Weights of a small spectrogram FSQ autoencoder.
Model: 7.4M parameters, encoder norm layernorm, encoder activation gelu, encoder patch size [4, 4].
Training: adamw at rate 0.0023, 8600 steps, batches of 64.
Data: trained on short pieces for a synthesised band: melody, chords, bass and drums, 26041 training examples, 21.1 epochs.
Rows from block 7 of the encoder of a small spectrogram FSQ autoencoder, named by matrix and row number. Rows with one number belong to one neuron. Each number is 128 + 32 x the weight over its row's rms, rounded and kept within 0 to 255. All counts start at 0.
After each neuron's rows are labels from the 100 clips, of 14976, where the neuron reaches its highest value: "responds to" is what is common among them. Only what is clearly more common there than usual is listed. The data: short pieces for a synthesised band: melody, chords, bass and drums.
# fc1: MLP up (encoder.blocks.7.mlp.fc1.weight, 240x80), inputs 0-79
# fc2: MLP down (encoder.blocks.7.mlp.fc2.weight, 80x240, transposed), outputs 0-79

fc1.151 [125 161 145 126 125 143 125 116 128 178 118 116 118 208 114 110 132  83 140 180 129 109 140 135 132 142 136  85 111 142 108  96 183 110 118 169 166 112  99 117 135 135 150 112 121 129  64 106  75  88 136 133  87  94 159 204 129 158 131 135 190 133 136  98 129 156 131 110 112 142  51 137  40 119 177 110 175 141 138 212]
fc2.151 [ 95 129 156 138 127  73 123 148 128 120  97 123 111 190 149 129 119 106 144 162 111 154 128 117 134 103 183 104 150 113 143 124 110 120 125 128 159 132 195 149 156 144 102 184 130 124 222 130 105  78 143 116 114  92  98 175 109  98 138 144 210  75 120 143 138 114 108 134 109 144  96  80  20 121 138 141 179 187 110 116]
responds to: marimba-like

fc1.121 [112 158 127 124 117 162 155 164 136 111  24 114 157 189 130 115 107  85 149 151 123  58 171 120 178 103 119 135 131 128  83 140 125 133  77 131 137 153 175 134 129  97 128 150 125 121 119 124 207 187 146 135 117  26  89  98 135  80 128 157 123 140 103 134 160 154  97  95 110 168  66 119 149 128 158 135 134 145 117 138]
fc2.121 [ 66 152  97 123 132 122  67 151 126 135  95 140 111 175  76 156 141  65 124 146 179 165 135 128 145 148 171 106 121 114 109 104 102 144 148 130 177 127 166  84  91 123 135 120 129 127 224 109 185  92 172 107 134 157 114 118  94 136 144 209 137 105 120 107 163 119 159 107 120  88 136 128  60  56 120 132  89 147 116 154]
responds to: clipping; text has "clipped"

fc1.118 [136 150 137 119 106 145 115 147 137  83 124 124 149  55 143 128 125  67 104 146 160 159  67 117 133 138  91 106 170 170  52 108 145 161 130 107  81 159 134 107 200 128  91 110 138 120 147 165 111 102 128 125 120 119 182 158 126 137  96  86 176  73 174  77 111  63  51 119 177 137 111 100 129 166 161 128 126 148 153 122]
fc2.118 [ 80 124 141 122 132 142 112 184 129 100 171 123 117 137 132 120  67 147 132 126 140 156  86 114 147 104 170 189 161  75 172  92 106 142 129 133 130 113  90 141 216 150  91 154 129 118 130 222 116 112 122 125 128 104  67 150 122 101 139 134 209  99 143  89 118  96  97 169 106 136 153 109  65  85 141 130 147 177 161 111]
responds to: marimba-like

fc1.83 [142 125 172 127 137 106 149 239 128 218  94 128 112 180 130 124 120 156 154 124 131  67 103 127 187 132 123  77 121 124 113 170 143 111  99 163 164 118 128 166 113 130 136 144 112 127 105 138 126  84  88 130 148 128 189 203 124 103 133 113 168 158 149 121 130  93  83 114 146  88  84  48 106 127 134 124 160 136 118 147]
fc2.83 [115  98 145 104 142 179 133 165 133 164 111 121 135  95 152 106 188 166 119 176  92 115  59 138 136 137 147 127 150 125 111 124 150 101 112 169 158 137 110 120  83 155 179 116 122 116  44 144 121  25  64 150 169 163 101 105 162 110 151 111 218 145 170 107 136  86 122 116 126  94 154  91 120 158 121 113 106 126 139 116]
responds to: clipping; text has "clipped"

fc1.166 [173 102 173 139 133 125  91 143 147 138  69 119 121  42 213 120 137 197 133 101 123 171  93 117 144 120  95 126 149  98 129 122 127  95 151 128 151 129 117  78 127 153 108 151 135 108 111 212  59 136 120 132 141  94  64 116 141 122  83 134 157 135 100 169  94  79 118 121 129 121 198  75 164 114 131 110 114 161 132 115]
fc2.166 [159 132  83 164 127 133 124 126 131 135 194 128 153  85 125 119 195 181 138 146 136 138  99 114 120 101 159 160 167  87 129 134 104 128 105 122 130 112 156 159 114 117 152 126 126 119 147 125 121 213 159 136  92  97  92 187 135 140 147  92  62 110 124 147 164 143 126 135  87 145 180 103 225 125 139 121 105 203 172  60]
responds to: marimba-like

fc1.115 [125 133 104 119  88 128  83 147 190 144  83 113 152 117  65  97 120  63 145  96 103  94 108 109 127 186 121 120  74 124 110 132 138 170 165  75 109 146 101  77 145  95 162 114 184  78 120 171 159 173 179 126  90 121 119  51 146 156 131 172 113 114 159 133 126  70 151 166 134  99 112 141 130 138 152 149 102 100 103 178]
fc2.115 [138 120 124 106  84 140 221 166 171  93 136 153 111 155 118 105  97  61 184  94 102  80 125 100 116 121 136 158 142 144 118 183 121 109 137 101 133 113 183  99 113 161 123 154 159 104 245 151 106 137 133 105 118 138  87 104 111 124 124 177 100 110  94 152 116  97  89  77 147 161  75 144  98 140 114  91 127 133 103 126]
responds to: clipping; text has "clipped"

fc1.196 [ 92 151 144  82 129 142 151 159 140 147  89 123 139 209 144 114  76 100 118 142 139  79 156 103 123  27 135 133 189  65 131 147 125  48  63 128 146 126 133 120 142 185 100 121 133 117 122 154 148 115 140 148 170 119 120 118 142 106 125 140 139 141 117 125 152  95 110 105 119 217  90  94  91 122 151  91 177 127 142  92]
fc2.196 [ 53 152 139  85 125 127 151 139 127 134  90 134 127 208 141 149  25 101 155 120 169 148 159 125 142  87 162 134 148 105 128 119 121 126 100 127 183 142 152 108 106 158  87 149 131 127 185 136 179 137 164 111 125 127 114 150  99 106 136 124 137 149 155 122 173 114 115 107 135 104  57  84  46  87  93 138 160 160 158  77]
responds to: marimba-like

fc1.197 [183 151 213 148 127 114 131  99 137 100 142 118 132  98 191 117  97 112 213 138 108 147 164  97 129 115 101 150 115 169 197 130 152 140 145 122  58 141 159 163 168 178  84  74 118 121  78 103  92 109  95 143 139 140 141 104 134 131 135  78 103 144 118 172  80 156 121 135 163 154 130 162 143 171 132 124 174  85  95 103]
fc2.197 [ 85 132 175 173 119 122  70 126 131  88 140 105 146 118 122 107  75  91 154 123 146 185 120  85  87 134 199 111 130 133 120 166 132 138 147 123 142 137 202 135 105 131  81 192 127  96 250 122 157 136 131 149 146 116 156 136 147 100 136 112  53 131 119 148 157 141 144 135 117 119  77 133  71 142 133 148 139 124 148  79]
responds to: marimba-like